Rows from block 11, named by matrix and row number. Rows with one number belong to one channel. Each number is 500 + 40 x the weight over its row's rms, rounded and kept within 0 to 999. All counts start at 0. Numbers have three digits each. After the name is the row's rms in percent of the matrix's.
# convs0: expand pointwise conv (model.blocks.11.convs.0.weight, 888x296x1), inputs 99-197
# convs2: project pointwise conv (model.blocks.11.convs.2.weight, 296x888x1, transposed), outputs 99-197
convs0.784 098:509532471560459539523463444546542542470523489503498585512455527458501557479550524517502526449527505476487476498532514537629559481454488525562485420506455471525491458550472481478486499588456521514511470408506443474443536576489456497501503464501546415506463533463502464526508519479501566552523468431
convs0.785 088:492509498399462484494529465453457479473443462514490501495452486426495496474424525541458499503508465510505477486469569506536485456455471484544442510508437451467563529472465508516473493459556494414482429429487447469503499561561497561463529543467456561540487559535514495535459583518540461518522510504
convs0.786 082:495537538476488541447539536506524554489448445514509457490468497425537447508465498462528495492516446560492522503550443487497477518466483512432489478485481458518474450515526525484468514446439465543500454540467441491533451468499508499487466523464510446463507490528535483524566528514496433573511464465
convs0.787 092:541546451504482426494481599464512511503539499567523493481460491532513494512443517514463539480548512479527531481438541584541418460501438537604493520453587458504499506537551542502485545551426456495663469514512565506513504501513570513453452539474468525480488497444571524547510443480467560533422506514
convs0.788 078:466450533517524488531516482498496521529510480580567580479496480496568539487461509520485448523499543522493496440525484507427522479527526453440489559515510528531459522503469473468512546455519523559547489544465495485431462576482498459465549461497465498465554517462485505464544551546560524468460487542
convs0.789 097:500496495592512486372514546533516440509425521462519373480491497458460516537495579469541536473542462542499528526513524455435490574498427498504522487397504491496482544553499497460539533477541561482537447496527539437513539511528457468505533484476517572489590556573474447495434467556459580550500527550
convs0.790 072:447504462529517461502568552565450562502436609548448523467440495503460573510491530474490435499522460455488519479498538522449521513514542488553548494462500512438518596501551509563547532523487472489551478490509429469534479497485523524456475576536533537473473478494523495535466552542487475411529494522
convs0.791 095:470469468576448522518487448459502501528575477550540532413442513449492571517422547506477446498572543451492534499521469400487533574480459502541509502437578577548544507486532521555530474489528517503490520462511439469550504489502496452454466415481504433517584502456512510410529470509476480511514450533
convs0.792 131:498549545474464529523503474585556450447510515467506501433499499478531546511431456525523473583499548501473534520408553479483588499594496516573540516497547563548486526544569475440540505454522528494574412478529506501470434501532516534439553432531496481522437518564530484442504492515460487450462469557
convs0.793 072:546411490536568439481538533528481605547495540553541563450483538468460474504518470449473499451501502474476495554469479490513466514473511442511502492489487539483447511448478529489460447495534491546489554501570466529441499517523398490459502490468477496451570505482474543497552457512464487509534453507
convs0.794 103:495518554518516512488540550486501505487533514445545431472450510480478504532543515537602559525587467472479486520537514512535470527496433517442437477550535491542513512550538442497443547554549451506416508511472449473462473539492443476445552506584481468487544541473541529477589533467489515505502523544
convs0.795 126:549504530492476557482526522472504499472493472496536525491456454508477541462498488514510535459519567595546461510471486450473490512436511501498502508464499594573510493581519437448489436488578491483417509467539510478523404442480508491526500532486526548521489494493467471531498473496527474477485462478
convs0.796 107:484466544527503489470526476516493473432549532532437507529488485522453519372504489519531509448530505485506490404488382431583461507570497530540506458536477497442532554553453456519467497493500481450558505513455496510537559492467576465504492515431478457479530460532447510504542541491511438508506507500
convs0.797 087:501488444485535445528456483452523532541551481451497471491517476432438532564497511533483537422438521493463526548577549452492571497527498508522481510507456499535483389521538559427518582505542517550495480504497519457477416438532534545574568468486515402497478518533424503476528542557532543462504448404
convs0.798 109:504457492505565471477462571504516473478542471563503493498533459540542506526599470553425552456533505525536448497474555449493489536426501456534522456517509456477515450420453456517515408552587573464523413430471493508495515438461413529534522488498526590472533462523543513546463543486516460483470492472
convs0.799 082:454480455455476503494499466546449560597491541559517436458548480550561519507489475492434524483529438503514541489534512490512513473558526442475537475476487416426467425529504467426444501481473482497463464542469468544483491498502510554486483525494499583435495482455519501480458531542515538518486462555
convs0.800 089:549458465495506443500599502503516471503475455521535483465508522496489434505472515571454444541536598466535567465498585477459478585443492503460463460474568498522462508507488463598472482475483539523550507496503511464489553473477396489530499480466522543526448499502493546449528501482427494479474488478
convs0.801 089:507484488548509506432533486503532575599399489510526468494573472495577516425541499488505442510430531544488495520489508549514479484538487531581536461532461469525483512545474575489515427489476465449516378495588551489521517484510566460471499525494505433523440397488505464505517511480504490498549520498
convs0.802 076:501536534523528529475511546506520563423489495461514497459569480494542538597459446559509561499531470560463475509520518523530549571418521539469517443425482461552448529502435442502518396511462569550483476460550500532542533544525465427513482509512536498533505468479514491493518467515496486504550530474
convs0.803 085:585501491521474523553521525507505546560531448525554539570501533518491453528469536504505499507496465553476538485503491473457546533562519534471503545442484508518442478478456505556489481468557530556422431483484509564484479486529581562512481474558507496452459503496535482561481542469482484512508529424
convs0.804 105:500495522484535516497497415424431505498435532462481468519471418519480583459453497518477450539452495591458519526429497511438496504414413428473510502492513454561529455486483537490518473535558544482466567481559533511546546520521450488486482525588501468479488507582540435499480521529515543570481538508
convs0.805 127:510560555482484511468474513555496482520495442447526443528458433460497519454416511416493494478475543494539528516459555518478479511550577477490460521454432524535404527512534497526495447488524544521605477542497570527506479462542553498487512541507512572542516557534543492478551451486543573551459553481
convs0.806 121:467469437534473492502579561518534508429447435536498487511422538481568548480516527581462483405475499517530499488541504562491483572558522455502480526484507528502482554571539444454445564481464516487464494538602483493557460479490569523540463461521541497527498535472469535541478492505602577529554422504
convs0.807 111:480522542524499542536600470462499461450543492465531486482534570466451465507494465395571515483571547523587454520556471479432434516465496447441528514495480515510497472451522477477547510547538468497435492503504551423547483515556487558547502448510547470548512499502483590489476506509542501538405481460
convs0.808 087:547505489522550440503490510454476480466536444503485523458529461489486572437550443437494441497519482542514495463472545502477545464470493532452518486474494384551434509435479408532515436513495492516550441499542519503493573506432519449500411470394479487485466525516496508509501551448532429463526552486
convs0.809 117:491511571477497507521502503485504463511504528496462433517481464555477510492489515470558486509526506526516503479445519559458467540433501536475495476555492473537478562523495536536550548511491564467429536527536533432550491558600439493520470454523424491533399504543499481393549441548521409457519504474
convs0.810 081:510476508489398510499488497508548462557414541482512431489523463464514517446488520416557555554479515527489521473514497534541488460509460449520431540483518554522546506535554498513522452526541502525550450431484541469424579532500505511493561446493498532549555555453567579549463462434494519507518468522
convs0.811 088:547528445481496447548455480515505526430425495610430504578466488465511477516464476561503545465506577420572520548417520446443506484463482504461464486520561423546489498510591511468465456422477539471458441484559458501502524498486515524563510474541497548508485478477517483415514539457487511479521446543
convs0.812 097:465542456384516487543514442481546484501553532531460442482550453459420453468468488497469473558523518518479516471508514542443474577448496473437518498497438444571458473562479469546433459467535510487572525470477453554536457496485469458484572583557456499474530456517555539516503540516499513513523528518
convs0.813 108:459564572520488529532478469439561511522451460493494538547542467520529457580465542541498448480509539424563443429526502406528541483470504529503511523491511407484526468553535503454472552458519457499509517506464386476520449594509477495535492451498453526476493416561535530431535475574445463524443547530
convs0.814 087:543508454527467502455480428374480543488504519488511478478499496540419479518577424500577506497471488507526590485538488496493498531495389471487465560459450480466440455449475476463603520535532517512501495443529509472599458439481539524464500495501480533503473503547484504503513492425487522490448571542
convs0.815 121:470460459472483507447505464514537504453576544491542505533479412469543492504553518465520531524522516475493500454479527505486551467526512437572505476478472506445488516588547466492538491469485529527490504549479502496490572464506484501508499449497553521446493521537489482519521526527497543536511508360
convs2.784 114:579440529603482472542450468505556489537488442546529527444516462497489496448545508517529524416496485505514537484469525501482532438424507537490490549544463503555449434498491472469482517432464532474507530492535523554535516465452509498532421428510498445534508474508430498494433473521468485522469485568
convs2.785 099:482525537534472540469487529590539485481534461430399519447524461491491490524523505446461472500538500489498493476476444567532523482538489460430510558461511536493508530492562516490496453581482520518421524504495529504493481376554468491529505469519565464433510526432433487479471515539512498502439490480
convs2.786 076:464500474497467485551466488479411474601528566455512463562484488548478511390496462410438519443485509427502531474386533435558481496536490462529444500506559497459464577542529518543529459585571544484498563514524481526527519529474431428510467468575456557529482502462471515476429464540436494414478576438
convs2.787 095:403514497491474451454552392466524518517544574481501504503513505471446451479557527485490545474510496540429539505496522477441498526458506482434578459495537431457504500467516495517482513406551503482402494541448449506498495443467424492528489483521526472424522475524449525496510528439584489423480463466
convs2.788 074:434508546477461533487547507538420453470485528509526497522453428462551532475504502461482455515521505433471492496520605509502446450531483455449483460498513467569442481570466485519542503464522573509531494466508458498506423472499405552494575497506506513495524491425462496421453436466584535425487472461
convs2.789 112:448496492479507486501548555496439514490490505463485556495511471518511492470454497577489446488504484453460542481541494507502542542537463475463466493503459477423552533542491511487532393521474529521531465489502515483522490474528490530471524547535505538519556414480547489485596517486529517487493531483
convs2.790 082:466456555489530418497474588524521489569450527485557566497437531500525562500536420471502454507441514446487510498537544492504560516567479522517492521528491448481530558608496538527487497525483551541486524517593412511456466461529521475498511510463525545529417536549532485616500526452432495463493449539
convs2.791 098:448522546552511502483550541567457582492532496495549484521540426515545485503529528483556506496457487572519439493468511594487473480615543447505426468482507557522528495498511496492468460600482587517579452466486481536453470484485456504505519561513540532499474547535531472565565514458483477492454536428
convs2.792 118:535472522505571453485472515524556434470480568506521516479539557551458505490520509456458497496425533397526453512457481564518531464583408502478430512560510453579433485508434397467452488455532496527519461525504512457517479545540536471421506421434517536475446526540520480474462513527425470524526463547
convs2.793 069:456552539517512534525521465494542469534532435504511490501500553481463537539517518478529532475530443529532527439503477448521545481539562516551448447450562465460572487521494541539460529463466502491504472578550503499448448502573568482466485474483424521458467532491449445413439464595516494434471472527
convs2.794 108:514484546599554487491543479506554465518571484507451517467577456493446518494547524582540519476538456478475455499538536510509499517563520558398467491498520561437489444460460469551520542494473473531480513507483452517518465499457569547458552527497516537416476557571479439560432461489477480557551476509
convs2.795 119:459530481549511533479484498443460497456544469549448536501448419433503460556540475525543481502605538531470415523494541477448502501418527510482471488516483577495506523530552466516496512494603468533510509487481544437465486534556512524520467557490509546493490446467437536569435475519549480526477521521
convs2.796 114:505476449487509483605475494449580509507531507491506491492480457471534452526517455493477506517508433433458499535436599520516507441489474437473482433539486467473495480494486500577599497477436495484510475479533509531452511415509403410506503462545500565587502442514524484512472437563533483474504506416
convs2.797 084:532487476587421537451512470579506460416515505542509575476449456537485508406439519530431520478461489539516488541500464476525431516425428396486507463515547509432421526420468509515491516541451502506529477476563454458478577478414424481484472514508561561533495502491517459505408446402521497430518460554
convs2.798 111:473428439530541502463484592489510440473524480535498543468476480447450538514511535572486481519471546565553470545471469437468501512450498458532533528548497493528468456503434506508504406520529520457428491526453424486523570520485453506597447471532464492519489469524516522482463450460512486502458472448
convs2.799 075:507495477550435438532432578516438501484551517527519509474438513516522506482457469550508477501505525533525474488455547455540587553559426466459519531495472545616486550475447516476501500474495498466546504469508506547550472525588559480465484543459497506447527503495544416527486458503468495480568558551
convs2.800 094:487423490478475480493431520498480446510443502486486434476528498515518413491512430530482524470508488547505521557538610493441527478529487487496453403558577489525552514440472463460568525469484449568506471554423537491558515432546439482509437529518470461484515484535517490534529501493455525430546411503
convs2.801 089:531450482527462535511518459469523520540494481413583505525550521500483526571550517416476506529456488448437442495429542504568507518461471504483524475496526560551516518516508578551570435500516455448470445517591538450484453454463540388463482549585490434549557520452523512543501478483546525510557509444
convs2.802 069:541505438518517491474535536484448532545531524499578519473454495532509462436507547486482443470435473423496552542440503535517481496556520498563495491457482519498499488540582468429553557512490495438535481529527548527516438492512532544552482479529477500423521456640522511546499469516462500488513495459
convs2.803 081:496500470565512554574545502512620501495543492541551494473460481449528475544454554509535484503510477497439491504480546495579475512496552483471502479434517439557521455440497452569429524468492564518489464476527501569471481407463516496493476483464579531494480471468536449488488512542502449520460552504
convs2.804 112:492503473428480498520429540517566509432604427484506512503549527548468457544508534452450539462546483557559449459532496492520490477570515451490461555487522503501484509532495483480484473483481542508550511459457481436513526446561535491561551538441497494542492475472452619452532544493541452494457486502
convs2.805 137:587459551519473498453548540466541573495514494434498505475567531411521469460483545430559582481495473514497516473487502519550502490465559509501484526496541495602415401490463502461479452536487534513523505508465474459523482485539511529422529479558486499515477408407511522601528468553532553456518451470
convs2.806 121:575444461473511497461538510486514528450541496461523515531446460440489502500485552464477515453519501484509495527520479526553519514485553520470520510525490509503500459581440422429435520526499437476541486456537522401504422492516530496568537480562573533447525531499560548505451446549495522526522519535
convs2.807 115:437464505506519451522578503507498504454497491493525541519461546442499521474489557453499499529517529457540483519532492499492428494459485485488473474581473515490497507387473430527418530541539511462481445496427442413479467523508474481496525427531486465502474485454491547456487527456524451464402537548
convs2.808 094:465513497416504456513442463512462469486501497475522533488449401476502504538452509517518438535507555454471458484473567576494454483535485476499483487450525419481494536483584539535496488526440530552532481451473547527466499495524495568564484557471411548500450467534503427519521436514542498445552483472
convs2.809 125:531547498542491487459520486543504487503468467536546527477524504449487541470565485470447497489469550551443483504546535460540455458528452490554417549462565479497469437432506502482454538385434437492509512427511499490518518467509479482468509546473560511480616470517539504535461490460404544553472427522
convs2.810 082:402529496526478456508468455442560571474476534514522456489506541458452422476558506540452466493519496493455487487416433521540550498530461506432509480489512446494567508494521473469528449487521530463484567543546577424479494454466517495521531556473565561492500507524439487490507511571494486570499375464
convs2.811 078:466431502586425493457464499525493504520540511461513464480491518528487571535573543519484487507586444562459550497544485461540628529454552499481479483461424536459535484513484548506518497526524502530496525539487465427467514519503408498455482559500489517413436525545502446558475447475525460486452526510
convs2.812 102:522522467446482540550461483447473537514459510509483551559383555445455492468428411528480541502537487547569472472512512510495522548473476512575420508454510530471477467514464480540518479506461476537463566510446468487414458477429486508546507526436475471469552483515470553489512523574498537494489536498
convs2.813 102:495476480501443445465562534473456441511453502494487462510519556555546556440547566497453506442547448526466482588476512524456494487502437417465490490479554476549478562493359523508487421501527507460585439503572551556486562381416539440499477545532545537453550550487538504522531509484480515556500533525
convs2.814 095:440482460480543421503536500529567545535506508522483511562479474582540497520487509444483547486542502521544472557512483523451450478559543504464528377424521497480567546515491508572446502492503526482534465600436511603457525485493434524516445519524482527572430434453540464533494483498575475443501444483
convs2.815 128:565477433506441506514476537470444526601503523534438463503523506536482470528505533492462545548463467509534430527554462450454416415489526531386517436511506534497558507500471494506379521501516494509506509484531473477450487501477528490528533499586436474577449478503494562455555455531471494482476524498